From a checkpoint of a small segmentation model: 97500 training examples, 6.7 epochs.
Rows from block 2 of a small segmentation model, named by matrix and row number. Rows with one number belong to one channel. Each number is 128 + 24 x the weight over its row's rms, rounded and kept within 0 to 255. All counts start at 0. Numbers have three digits each.
After each channel's rows are labels from the 100 images, of 14976, where the channel reaches its highest value: "strongest on" is what is common among them. Only what is clearly more common there than usual is listed. The data: simulated telescope pictures of galaxies.
# convs0: first 3x3 conv (model.enc.1.0.convs.0.weight, 192x192x3x3, each kernel summed), inputs 0-95
# convs1: second 3x3 conv (model.enc.1.0.convs.1.weight, 192x192x3x3, transposed, each kernel summed), outputs 0-95

convs0.25:138140079137149135137098097108102118109136139098137140131076121091119170110117095109097171126164144113117106102158127119088066131119129181151102108097114170143131103095123125133161159143112139113114119100179142127128111107148159104168126173116092104078140144137135091135160125073152107144
convs1.25:129122173125158163116112148150149165151195173155138113109127103122146131157139126127109127100122164137143154102095137136127161083157103107168134140147131128120107125111131113136110125122161122105100077128074127118184120110129127120090113088131135110120127148118127108142123167176117163145
strongest on: round elliptical; flattened elliptical

convs0.35:089113135105131120121136134113144124090108126120086109098103127124120114116137100120114114138127159071110166142125147152119140110111111119124135137145123129137133139116146127099124140113147126114145124157130119102095129090099153142167157218084073085142140131128138140125125177131099131152
convs1.35:089152123139160138123087108101123153144133106148111136134119085096066150123144162135105100133132105124130075100154088130176101145122136127195140118139122135126092121112121111136101131190144149159102114143137114099149111134107099117087089124135141175146108139121127116147166105096142116090
strongest on: edge-on disc

convs0.109:131077153099113089108153090086131098115110126129131135099162109135156125123159108116086158129144121130126211168121120129155194118162144112128160111140081139155139149133165131130168147128177110148134115114129136146153122138117143104109128108146109100165100165141150175101091134117104116130
convs1.109:092165135121115117117138132127090129129133133102153150114133143140146138122122127108146088119127127113130109126111133110113102133168119107098108113114127122134066113144111140145114133132128116107150218150121115160089125080192145103145136125145110140155188144154117112113149131129111127157
strongest on: star cluster

convs0.72:119114119109103121158116123119138111091106128134131130174125108097095152158136107167100123147088102163152098145114163111122123100131128113156154141154161115093160188098076119096117157113115175154160088130136137131129147141123109149117109135130113186152131133078111123107103156090142169125
convs1.72:085124105134118076101101127111123166130134093091130117118136129134155154089110140123096100108092159121126154130162121146102132100135102134097129083160107127130055103124145135100137112172108142155109117113097115101120139107148138117144111061098136148125121107079120115113121130151115128084
strongest on: irregular; barred spiral

convs0.53:118114071120094139132119101139102145112120131093102133127117112159161176120147092127129109165123137174140100116166178117145161146137116136127198146138144138093101114151135086105112145129125131055103158108164128148125168165159119125105154111105123142148103124111086084183149129107132138140
convs1.53:109164110146137082153115143095118114128118076156143163135099139139089131122143153128153126092133165095128140133087138127136117131122125104141100079167105166159095113138118147153125107106084129156104131141111138141112108119095152142128147108122155132180111142153122119127132142149163079144
strongest on: irregular; lensed arc; barred spiral

convs0.177:099165108112066095162152113107146122152165143161182146097131131137134100146124117174125150158112088145150104112114114081149130117104092138117155107125133135139124133119127107156168119117101139108141114196159136128128149134111119124135131086179079143145181107117099134142112136072121095134
convs1.177:136117119110153094073119113123138145156162134115128111113104134091149118098116143098127134143075160123124159137121106171123126115117072130137141118147124140145083095109140104123100133130130134111129166078111127101126133103131134124125106129124116149095128137136111100118123092145116171100
strongest on: irregular

convs0.57:141127151134140115105147144153145107142154136109145173112132104131109119107113138106102146183137129109159148111123093141158096156131120171163105122132128154114111128118139161157127122150125144144116159155129124113143101095076094110105114079136113117106141152114121154137166146128095111139
convs1.57:104094135108123086081110070118163088142157143106149128122140167150166119162117135121130122149128127103128107161128223131112133149149140124103116102134110121138107119122120123138094132142114149106116144104105157126120116124144166123150132158152144129047141148154127136138116126138154181153
strongest on: round elliptical

convs0.104:144136172119125134165143131139171073137122128104071161144134092123131156125129129171136130119128150244152131169125112143117127152106169082132113103145094111123132105121134141147139142103086134111132079104147124139111125148127141133097087126112076135097140129182115105168135155125103099137
convs1.104:158101140107152163069141133165132111119110142133138109103103109126101138141121092093132085150147150144158122098124118115107081113117172127132132163141126114101109088127127128122152147105155096181147106076119155105136063120122107135145116091111109102102158111125159153117161155152108104115
strongest on: tilted; winding: clockwise outward; many-armed spiral; winding: anticlockwise outward

convs0.146:148116086160136136102132091121133150141155132109167149160134099141140178134130132123153144142134126163138121116177113128147095148109132105117147080129100171135163077136120114148102144120160133088119132116128137112149126147167118121117122190142114113104160121164117158175144131093143110174
convs1.146:133159192151092121150115151133161118115109118155116124073098131103120132131131117137122138169121123119173162114100146136109171084101122146161186159115155128121118124123127156128120142131127126092138129092132114097147109173108120118133089128134143169138130160097122118152128149123111113070
strongest on: flattened elliptical

convs0.119:131117111179166087158087121115119117161163124124172148164130164138152147160133154161117144140151115177097089139125160156079165121134126099116136121144135117130107143146134110123121139156106117109078152129113114159137172130134128129162137093130143152173090114105163144115096152097113161117
convs1.119:090127102121117109105164108111128113127085136099108136116108127096118136115110172123182093104121134131135181146124084087095103142191151131140095110123113129164103126129169136127177099072108096102148134125094114110078118158156133163136106157142139141118124136146115132125116088084122087129
strongest on: lensed arc; barred spiral

convs0.190:138164128090113113075136140165121166110137120109076117114077137124087105123146166152125162070139139126113128132100144153120136097078109085173155126162101145145102144121126111139131139129145100143121127166155135082110140096105128152183097128145105113107123109125135143109127163104155159152
convs1.190:128141120083105165169132151113124174135117122132179135142118088158127132167112138113144114163102112099105109140138115146106148185121137142097118139125149100133150182122093138111092140144153141103136149104140119168126198112124093101130128153116118135177138105113119138119142160137125076119
strongest on: edge-on disc

convs0.60:140125102118126141155095106111147155146146169147104163101118102098146127125094143161093138089152134051115147117138103129112113110171123141138186095128125151123114154169120130118142078140154121102143163101144165152144129120098119117149106131142089103111094123134097121126152140104118128112
convs1.60:130142112162150134097160139136126139110146111159129153137112129117125141123126130122161112132166152142174200133128153096153140139140156131190129131115113169069082123115106165160104142116089120105109160148109116122117108145147138136134121093116139113151144130176090096108116130095094121186
strongest on: winding: clockwise outward; lensed arc; barred spiral

convs0.107:129136144146159141114206111139114122125134107161123132062122146067128114170075112106063124147123107089098113049116145134121210128093114122153140139118113144117093126125123145148143128138113126097111124108133119148085121133103110123143131150138120115125143121103146098073143113134127129122
convs1.107:104064143134157176086119112127139132169165146135152124125181163134167179080109140127113117135125133119137117127137087170138111127146156131122121120160091135130146176136124104139107142129137113148112103150085156165120124130141123147131134131112138110087119122075131128137111142106104135119
strongest on: bright star with spikes; round elliptical

convs0.168:114139131105157138127147062110121106185122164159152102148076140144109135123100112171159113143121111126119148138149090152162140133123129132138117115111129141117127114116134136122104083144134094119135119149126119140165121130148147082087140128157132145148120138202157113080125166139142154124
convs1.168:123167123128119107098177138142164149115120092133106123059104129105127149134119150101099152155145151134147136116078106118134160125125173127150138136170133109148135148195160137132101096135127152123133146143137153155121120145134121146142159126157123154109112121131107119126162138085140147088
strongest on: barred spiral; tilted

convs0.191:124171092136153149119138145130106095145102134118130161133102159119099121081172141132115144143124150094101129162181124112139116116118128103172159124127134128134095129085146129098083157123138076121161120124129138090107141118135160117113118157115114128105135152138123116077115125117096120149
convs1.191:117143125128126171133133132179138148128131121140152122119113122153140145128114113103085135109099132120113075130119169178111104145137136164128113148100094136103119123141116132152112127112144156106131118147124162108139176125107127150105127109081140084152139108119082094147117139149117083102
strongest on: winding: anticlockwise outward; many-armed spiral; irregular

convs0.172:131178140106159098124169126130118123117117121176078145087111129101112103113131136120138105092117128089132140117143185111146151127148118136131149097160141144156090121133092135093138146125138124157142124172110120155142106127141147112104121150128098173155116127110144142147130140124159126154
convs1.172:147131131132073134126143139122092117144154106094137106119134114125134115141113114115112116120100129146097129140154109135085155116151104112127120116146138112147100092115153119139091158108116154094096115136133171104147113140129133116138139119081136119111131109137132123135112117114110176111
strongest on: flattened elliptical

convs0.180:162121133111133106152169131137152154094102105125087117142129090143144104105091128132068145139142113073140083112112101104093093096095137126138146113126158118155126099108122119132100158150167126111148127179140119099107125087090125173141121169127100115113175121105113112153130129131116096144
convs1.180:094129158112140124155099146109142125161214138118146094151114130121170130131125135136142151138136150132108099179132129139137133175165095134155131126164154113125126131099133113143160104100117112115107080121131135122151169128110134097121140100129102126150104120151137144120102110152169179165
strongest on: merging pair; small

convs0.183:112126132110155129107131154136147104092140144080113111169108117151139080138084136113126127057151082082117098158129135131119086114115096136143130113108141131109129153123129082092133137095102109131141149148160146124103155120128140141172114207119125107088145077102113124150138116094118139112
convs1.183:134137130166076117154125131150155143139116154118123139128116165153131119110165120148180115152113156149135141095122150123138198071094114084080125114108142140120092116118110133084145151205125139135120079132165114082127137139174123137101169124128109110137142156128170143126121114127101066145
strongest on: small; many-armed spiral

convs0.16:112120137134105116109117147130167082151165165168147152127119116148140099121079093152215113150094085098111149107110123140129183154117154127099080127116097150103145126117113132125103138146125095158171163134133132141097134120119154084162136128111129127103119140101132117131139138160112112098
convs1.16:139106130088110080171138127142138136105129105116114116119090150153153106125112124126106134151126157128130156147133139156097051145124163134128169094130181081113142131122124129140142132104123121141144176078085135122139172129134140181132136138156085123176146124129144157109143152155143142165
strongest on: winding: anticlockwise outward; barred spiral; tilted

convs0.21:111105146157148080123120170129108124147163148118128132109129161133170114104108164181066120142153125111075128122117123130091121124104106124135119086115104149171142122123147096111122115155077121153117126161113114087137150145119173164144116174148071085102130158124151129111142115119116128119
convs1.21:173126093135108111102142119181131169168154163150162114130129096133177141155164092109126127117127149149141134157129163116100135128129112115159125130157183169125142089143178159151088166162147127103112096092118108123146146070100083150112112119115136095119112113105132122120141159134117136114
strongest on: merging pair; lensed arc

convs0.58:118161138125129130173114066119141112151135171140126145159124089165158132075109108196065126136160131097133109160095097135136114108105143135131143132128129150141135127147104104130124167182159084099124142178120133141133139113117103128132098148113055126138099133140128109106132145104121086170
convs1.58:135131121125116076144115144140130113106187075113106107101131094107084131157114157115129156114163138171159107154118115127159152142154143155162167108201116174145153107129122143155105124121138126077105080115144132115104144196127146146117140138120152131175113161154148136105125099088157099126
strongest on: merging pair

convs0.144:144157116145120124130137153129128162137130109127172170135124135091143112128187122119186157148128141186099159111119119151134116127124153161112170102153077115130132116125111143136158099141135133111124138118121143138109138115142098095135126113137173098059097131146131167178117112123124113132
convs1.144:103154095112115140124122130168085095132131141111127147145117160150064156171130170116156115160140106138126105156120138095120164102114141116138125157114184136151123101121110127121113144120116080127147109144151103114118121121105144146152121147155148166133155122147141097132128143146152151152
strongest on: many-armed spiral; tilted; winding: anticlockwise outward

convs0.24:106136153133125113157108076137138117137123142149120149168082137112125107115083152114070128104126164108083093120124126116095144115092099133140135109153145121098143128138144111108105108136119115177129130151132109096158124159120143152170127190122063116144144136095136145119091161116112166167
convs1.24:133164095130145182099135119126114190147085175129111104112141121108140145080164107148127114130125110147129121129125139148127134144143143143158176170166078166136156128106123132116111138123117138136137106108127127085143122092139095104110098162100147159116155157082133104117163124134129108088
strongest on: small; flattened elliptical

convs0.184:127141139130102120148164157104161133115089166123150103109095158114109143110108101162129152112142114058095093180086110113133050109108144121142106107139168105142138114126104132127123127104114119120112134138124127150141133127105114122150101139132162103131146123148143132203150157125118126152
convs1.184:134143153127142144153144142133131167143171146165125098125115112133160103112153092126119083117141125150160135074107110114096143155095115149198120092157164115121115139124132121089181127102125131131128112126122121127132117054125116131127114152111109134142141117151127106113142126159153173122
strongest on: winding: clockwise outward; tilted; many-armed spiral

convs0.0:136124129119090119119111126147118111133125116169145098137130117178115071132114167114173111124155139102101108130101116114153134133134138156140125119134127114130120129137107129169157118157136091150086126116117136139102117121133161158110171118153170111106123099135107154157118102149077094140
convs1.0:152168171160138114166153147147156148140139142163116153147138111138136120135161110137106128129140126123124122090154211108130181106143119134129132148124162137119143103155121149088089108157128162114137079128119144145155113070149098119135115110133131150099104143144176132147127131187163149150
strongest on: merging pair; lensed arc

convs0.49:133092107126125170123112090108117135175099158175132114148103104183115085103134133083147131108127120125112154113156144107143188148141136157103136146107117153154113174160102087118133112111107120094099135087145148156137159124111144116128134180128130135176115123122141124122134116109125172137
convs1.49:127109119134127075109135128091111133123097105075143129106128176139139124152102138120132125083113124068101116189085132113122086142147103149085096135128130126109083131154125119154078147132107135169127128176155150120128142143135164130130144138170128149075122114167128133123141122128196118116
strongest on: winding: clockwise outward; barred spiral; edge-on disc

convs0.50:160103110174131143165154157099137115157148109128112132140133108163144148155135160139177115129104129218111085097126099106124163112137108123086138157129161154111129111173139108165118087129123135111096149137109133154125148156100129140135164159118099121152135157137140147106148111120109128102
convs1.50:094121083157131064108099131109136077127084116069109101134114158088127132084111151139153153155137128130157183193121117111128100132114167138185126130155102122146141141090125131081162101107112087127110109120113140120114090114124148119119141124174140125132142104151115125141136107118151114142
strongest on: lensed arc

convs0.12:133075137140145106146142145152133122110176105145124163106130141106152111135152165133107108145089166172118126119117124130110105109077128103120106111129114155110141142145123127096087094138137121149121153097137134133118122154158174181145139164078160085112172114094098131111118124140118126157
convs1.12:093101122117144146125100119109102145108118139101130086111143109139093168151128129151146148140137123144128131117166115109174127148123119170147143130139166176109107135101118138141105112149124138074078082114160118133130114095101129161111134136168116154181087135105151140127154102162130099055
strongest on: flattened elliptical; edge-on disc

convs0.124:138157168109120142144154103111128127119148131172108124107131140132121119125121132126162139114156104124132120124090091095117125142131142080145111109143120151142122098104139138160100101163179103133146115172111099160145093129099096106164111098117103125087151148130146178177146170201150153139
convs1.124:121141116119122135096140164082143111134119121153105163104096093127164121175129127158147142148123107134128148130149134140156123101108132116165133121152132122101147166142097128097151073164123142161124092144153136072159105074125133178124130140134134144145119096104113103143125132081094132149
strongest on: star cluster

convs0.87:108180172139145134127143154151109109149143101142127117156124136128088113112119137099063157114151130075142168131147148131124147132173132156162127115118095133130153131092122133126126145161127105092124136137148177101143083102134160125130114178111129104078080109170105128132145114129133115133
convs1.87:162094140159129122117134177121157121109157123151157136091153086119185127159145106140079075128098084105102079152141139147156094135122189168103119162132160118116122149154178108118139153093108172150113108136172095108146126155142131126115145136132109111149122118126131101099127176104123157113
strongest on: many stars; round elliptical; flattened elliptical; kind: edge-on disc

convs0.131:159159165126103102138105138094146101128113127150107142107120103088113095087121126108202119141119150091103149124118129143098103100101096095166108109129136118131170082122140142164119102163129132155144100116146112085102106136121114105122130115128139112085154096100113072134111131126134105142
convs1.131:132181101134133156165102176135136119140122134149151154135137132171116147121125103133080159155125110126123113042110127129138122099139148112118088169124108099117116147129132107109123117086114151063125123155156125140124112092120135126131133139147109083148109124155122132129132118174122150106
strongest on: irregular

convs0.26:127153092129098111154109104168127131094121105150129138150141131054108138160134118109111142080131122105115170100121117143168123112135112123130109083156153153104130115156118110109136143114137133134135102168134192174131153110109113107128122129097072080182102115111118138123119148139117092133
convs1.26:118115114127117170043122139132103146134118163130136138142109130126117103172105112124184116145110157137129152135132111130129129159114166105154101144123104131119068124116110110133144093148133112140146121076077127110128134154117105126112130110105144145127157147125099144114147172134122139081
strongest on: many-armed spiral; tilted; winding: anticlockwise outward

convs0.111:125131108093165125094103081100142109192169091151140166137168134127121125146139143096139140154153113130091123093131120126102119141154102144160131165126126153129133128114113145141140084142165137138143094115164124121144161175117142107141127133142132111114142169090152144107124085111133117095
convs1.111:125122095134145144076091094155132148123141129153165157120124170172186151146117095120147123134113094096119119144134157127128126166140120101099143070131143134129119132145110108124132148146112134145117112133089111137129131109168148147120131139162138137117113120192163139129129112113128137139
strongest on: edge-on disc

convs0.171:131102173149148129108146185128149134098116153115086110115150114118133148141174111128133137131111130079158158159174163146193179102157145086098118092125124145093097161104148110123123118119127126162151134145106107102136131173131161118108154128106125110172088132146142136123118135145113173157
convs1.171:101168105148151104086129109134115134120130102148163157142156142135107121132139133123077099107119115147080087119129100156124086142117117103122123109086162133173079106100123132135083141129095135078126163168143126162101116124156112092110129148096117138134164155164132120130135166126125116166
strongest on: irregular; lensed arc

convs0.185:131151123075125144122126141112113137160146148134139140138046108106137089116103119113145129130133137044102150121148123127175180142156122129122148136146105159128116125115116136147137150125103121142139113181178155136080125123143159132072125120144083095083114128109113130103137129111114103118
convs1.185:118119118118136152145127137156132123157161136170145134112138106151143072132106118104077127082147124134098060145117148102132113126153140133132146134118169129132117132165127111138103161141153152104097134137132162172158139116149122124141126162105105085124129147132158143133121104139139152155
strongest on: merging pair; barred spiral

convs0.166:121165134116153109108183156137119122100105109086128112105121113148127095139121133098132125102094099131108077099153125118116147129111108167123123143126097049126113113097132175133128137121128135154145132102175130148109117139109142130114147171124166121092159161159110126172126122174137172124
convs1.166:138080130140137084191139165171149117105105112122153122122143104134123120092138119109150113141121121124123114114123180132162125122094115115136099142105117117142141148158162099125117126139113119137162149114153145120113170071119135123133143130132115147121115113091096129103127098105132090094
strongest on: lensed arc

convs0.139:112132168094147152089150123111139097130136084136109117088109119110145178142133109133120110123121117107101154174128136145117134118136176154123154130136144126167146098148130114134088118152084042114113107138177136164108113150130099150127106085119095137111138119185155131108115077101146097145
convs1.139:154107125116136136069143178145129127118110129166149108083130127104151109162148139139126127125159075161124078120106120142131157158097151147169147126110094186127091160141156119134157128146128120107123084126126154131137124109112100160118138164167157125147112121129092107151105142134096131137
strongest on: winding: anticlockwise outward; two-armed spiral; many-armed spiral

convs0.150:134157117129107157117173179157110135127124092144092087096141104091160111139174123138101135152104101105139142104110102132204115144131160122113110124141125131103110140099106146098154132144146145123154118098136135124137116129132104124120099156093101146165142141127102152110142120111159151140
convs1.150:108090111125087148107124098145160118135141140184122134111055152119125172167144126125175138160134138143123168098126146142161145101132066135159172108131127178121155157124125146089114123140099155177120138140123087102100111155147136164123161083125169114079121130099115119109117118161073071152
strongest on: round elliptical

convs0.137:103129146148133114069133164151106117101132124115116106150064153089113087130120139125096163109114155105126152128156144140130107112120130117159126117141134100167099124113108110134111119163099109111092156129171160130113091075124161140135121178100097081112103093109142151143127128121117151127
convs1.137:139122108137116101183119107121159162166150114170146184142142141148108142139171130124085129136117115148133062121141114150143157138143126141129122105152177133134143154115156106115138135121144143141133103108128095128139184187142145128120122125107153159124155141136135108087126100100169160115
strongest on: many-armed spiral

convs0.84:129140146141092125105143101128134119117161126112128148129095160118133152131165129120176158166145141124157164140112109122141139116075127131125113131166120126125155118101151131154126116146163130088144115147160163122089123127146117106131123082141087092132156113191128143172123147134150175118
convs1.84:113149140127104117139128145087117127105093119137153128121127162152114077154132141132105118126100144148111086089105144124135075121135122132163139119103160092110130109150139160126122084098131147172118164155120136124130104139136136074117139192119125142103157151164109074139119166116133126133
strongest on: star cluster; edge-on disc

convs0.1:121128153093138101086097169134123089133130163113081129116127144094112125099106136101148145114170137137108118103112101152137126109129107135138176117161098146155081119150133162153086084154172105162109127101114159120153100113116165123116115175118096147089135114134129120139105163136113140110
convs1.1:112153148123117146174129132100135172155184116144163174125130118101132132129140132137110144158118123113129122142134102156118102154157153148123109151120183118144193174118129119127142112104170096076158104165137134139141177134135176091126146126131108102168149093145115135117165125150152136122
strongest on: edge-on disc; flattened elliptical

convs0.33:172154140150123148164085121117152119131144108117101103093122104135125149142138152165099148097113156134120134174135120131144150122116179181141103115108107129133146101131088105106112147113166074108153119174113131152159095073104107119130129114124150130110127132180129138169138121157129149140
convs1.33:144134107137150142118153153146120170168155144167137128095137122163122077121139102094135149126109162119107090071128125095141116147134117102170131161104176104131129120077100147124126134146116139149164137128130171153108124116149121101123121113118116151123164177114121115139162130130129162144
strongest on: small; lensed arc; ring galaxy

convs0.66:094123130087155124100161151169118163146125103170119118104130134096137133116158166092133142184132127128141121139104102141116108110156142151163168110133094141144092157138140127117161090090111136083093123150125128137142146100141137109072157124123132117105112104135156102143131153095115108135
convs1.66:157103177127108132156095097103126123151163133091151137129134136162116123130178133113132165122147138155155163118094143135118136150139126123066062142133163092130163078101122110157092131111142105142129134129130133138158116125123131146160119126159128146091137106119171151142156138119150195148
strongest on: lensed arc

convs0.3:155074156123119112111134094102119111132102120107095108121128134111091100098153107124139121156145143122141108142121163076144103096138127130129133099113171119144132137115130137145139146137128130127130116139165179167124118108136137160105151126150111135121150095146129105106093140069104135127
convs1.3:114169172142158203156127106139099158123188168126141104149158124114092150136131126132080099087127105140096093108148119103104102151172127148127099127133088161117119120128111101135105088117153127078109113151115164122137115130130133131128119137158114108093126133134124133148141119150139126117
strongest on: flattened elliptical; merging pair

convs0.22:114076172117152115124092102095137124116152142069123144163101129148152168121135132106119112123147120125142151151153093125100173130097115135154093099134136126125179131120128141151137142163129115141147139072117155158141125126101136141106109109143123065089137117159112156095165195077129160084
convs1.22:158095159128121157123132123182105135125173138138140165137146129133131128128140125159134103144135127127139073175154155161143085129129142181127157133157149144131114123123122142144095151130129116093134156068152144110128175070139143111135106077121120166139164135113091138106124139140116090144
strongest on: edge-on disc; small

convs0.113:119124119104159134083103150133133133134130076178134117140128139161093129106102125105127125119111120143112191152101141153090096147118137140166105104125137165133126089114122147154104145135129092137126122135132108127138128128135163128144132143141160195133130089137160141144186107146095121132
convs1.113:129159152112115141112121140150106064124129153081129143143125090145114088156135139149206115136145131154107105181142125124111151092155124129122128143152127124141093115130144127139110126139109161090099089126123149116145078173106144124122112119140140126112129127141122141096115144129152191140
strongest on: flattened elliptical

convs0.143:135132146154178130125130089128138132137134097122130161105124105129123091073127159088144108149133091103161160148108147141146150140137135118142101128103117127161114157123133149131123132152127100129121126131138131118151145138126120119116095134099096140102154108125170114073117157103173179093
convs1.143:150167117140150155108163150167143098124121122149122155152098118131127124160143135139111122152104094157121106106139151136158117129135146138137144120125125160100075133137121114126103114101135116144123123160117160107115150192122159125116132104130117121144108143141080103140116144136071099131
strongest on: round elliptical

convs0.181:138160088093169111078133141143156123127116149133155131119071137056143125123130120076138125097126146101131150108136100123149147132155113123112109158120130122127086131134101112097133137113094154111117156091110104140137129138159144100110135148101131109136095136137125149151098135142136162176
convs1.181:115155121124120123111098145089125156127131116191100142123121094126097087126107146127109159118127134144132098132151062092119143160149194125175143104130084146128152107148154114131147141101124142152143120087127169114106120195130166137082150114090116111180144123167124117109132131126123108110
strongest on: tilted; winding: clockwise outward; lensed arc; barred spiral

convs0.34:152135110126108102164109106103125116182114108134135124127112113146128106113125122127186131148163078142144121098112142139152132134109121118153112135134109161122126100099144144139080123112137093109158122134122125101138112106125097109120124186162137183163117104093124131134139133115121133127
convs1.34:101134138141150164139129128162146121075121146109125150146111135132088136113122149124044137151133160151126135139141168143138170186126144146078098123112093113119164119123146146120138104159113162170130094100122103131133153161142154107129142140147131125136135159079109109125113123135137058106
strongest on: winding: anticlockwise outward

convs0.165:109123098111116094127148079097115119144108139111086163106125093148156136093079138129150114117129139233149164121131138120197117154134143111118156133165096169138147150129120133116118134143157120097130118124124142116102133107133106153099139134156152149102120114115151125095089136130113150128
convs1.165:158162133148139182101098160182128122105159118116107144109143158119071152142140090133130136149135151080152138112140142130124147095169106145151102126099097164078176124127122119115105133093123114175127077113135141148100129155091145128109108091106128117125116136129119122101112130129192101121
strongest on: edge-on disc; lensed arc

convs0.128:127139161123121154116078161137125128129138161117083067115067105103110099154114141164112147138124105061149111128112131140079150096135136140113091138105147084134138127144135163092190141146146109148141114170115104156131134109140096108172131142136122102090138121131117076118112126154131095120
convs1.128:148118165114167143069124127127114167141151136141125078101151146158153088171115097126141109129128155127132122121148133119148122081131112130138132156164166103148085141076145124119108128155133146131123111113109142117179153138108122110112114132156162110168074106159130145155131133179165192154
strongest on: bright star with spikes; round elliptical; flattened elliptical

convs0.41:120111128133101114150156126127125125127126132116081157165118108142162179122108132145128126159127114145150161087145101124170154128123091157122138104130143152153121138169114143136157128112142152139121125160166125101106133137120098135078110098126040129138164162149136119116116130132126137098
convs1.41:083095158145162108071106122152123104128119125106131074111139132082114112106103099102105109106115130096108110121120138115128162110149128136173122171147117150147096118065150130166113140107138093121106135107113154161145107127104167144154086120138123097130121094102134118125132151126132146118
strongest on: barred spiral; winding: anticlockwise outward; edge-on disc

convs0.15:134137127120127125110111141139146146175161117137107140151101106106089107096106136114230141164110143162094123142157110131129118122133151122155088123163095163181119110089145153132082100111121099130149128153148093086120145142123156119123155164129122133119115066121146116101130120109090127169
convs1.15:148130077129093146122142113157134132091115121143146180106104130150149146151117086118103089114137110115111122086132173143169098165092128108090135147072144092099153100123141126177121165151103158142103172095138113121104154110115115136119144107159137133139152138104096110151145119137149064147
strongest on: small

convs0.170:113154111131136165111138114142086138134131134146111145110105070134128140123132139103133127123092160134119113139156171135156128120115096156117145127097136150126142141089126144122110135107148122175131111161141136097109139143107127160151108122161087139148140124141126090103100137128114135107
convs1.170:117152092143140121114149127135147146149097062163131152123077108128124097134177135127090111147144098123090073109159165126142110164133092130170143086150124110098116096128090123125123134106108132106126130162099148134103158147137122110136102130082127136118126177126089100147126098095125057138
strongest on: barred spiral; merging pair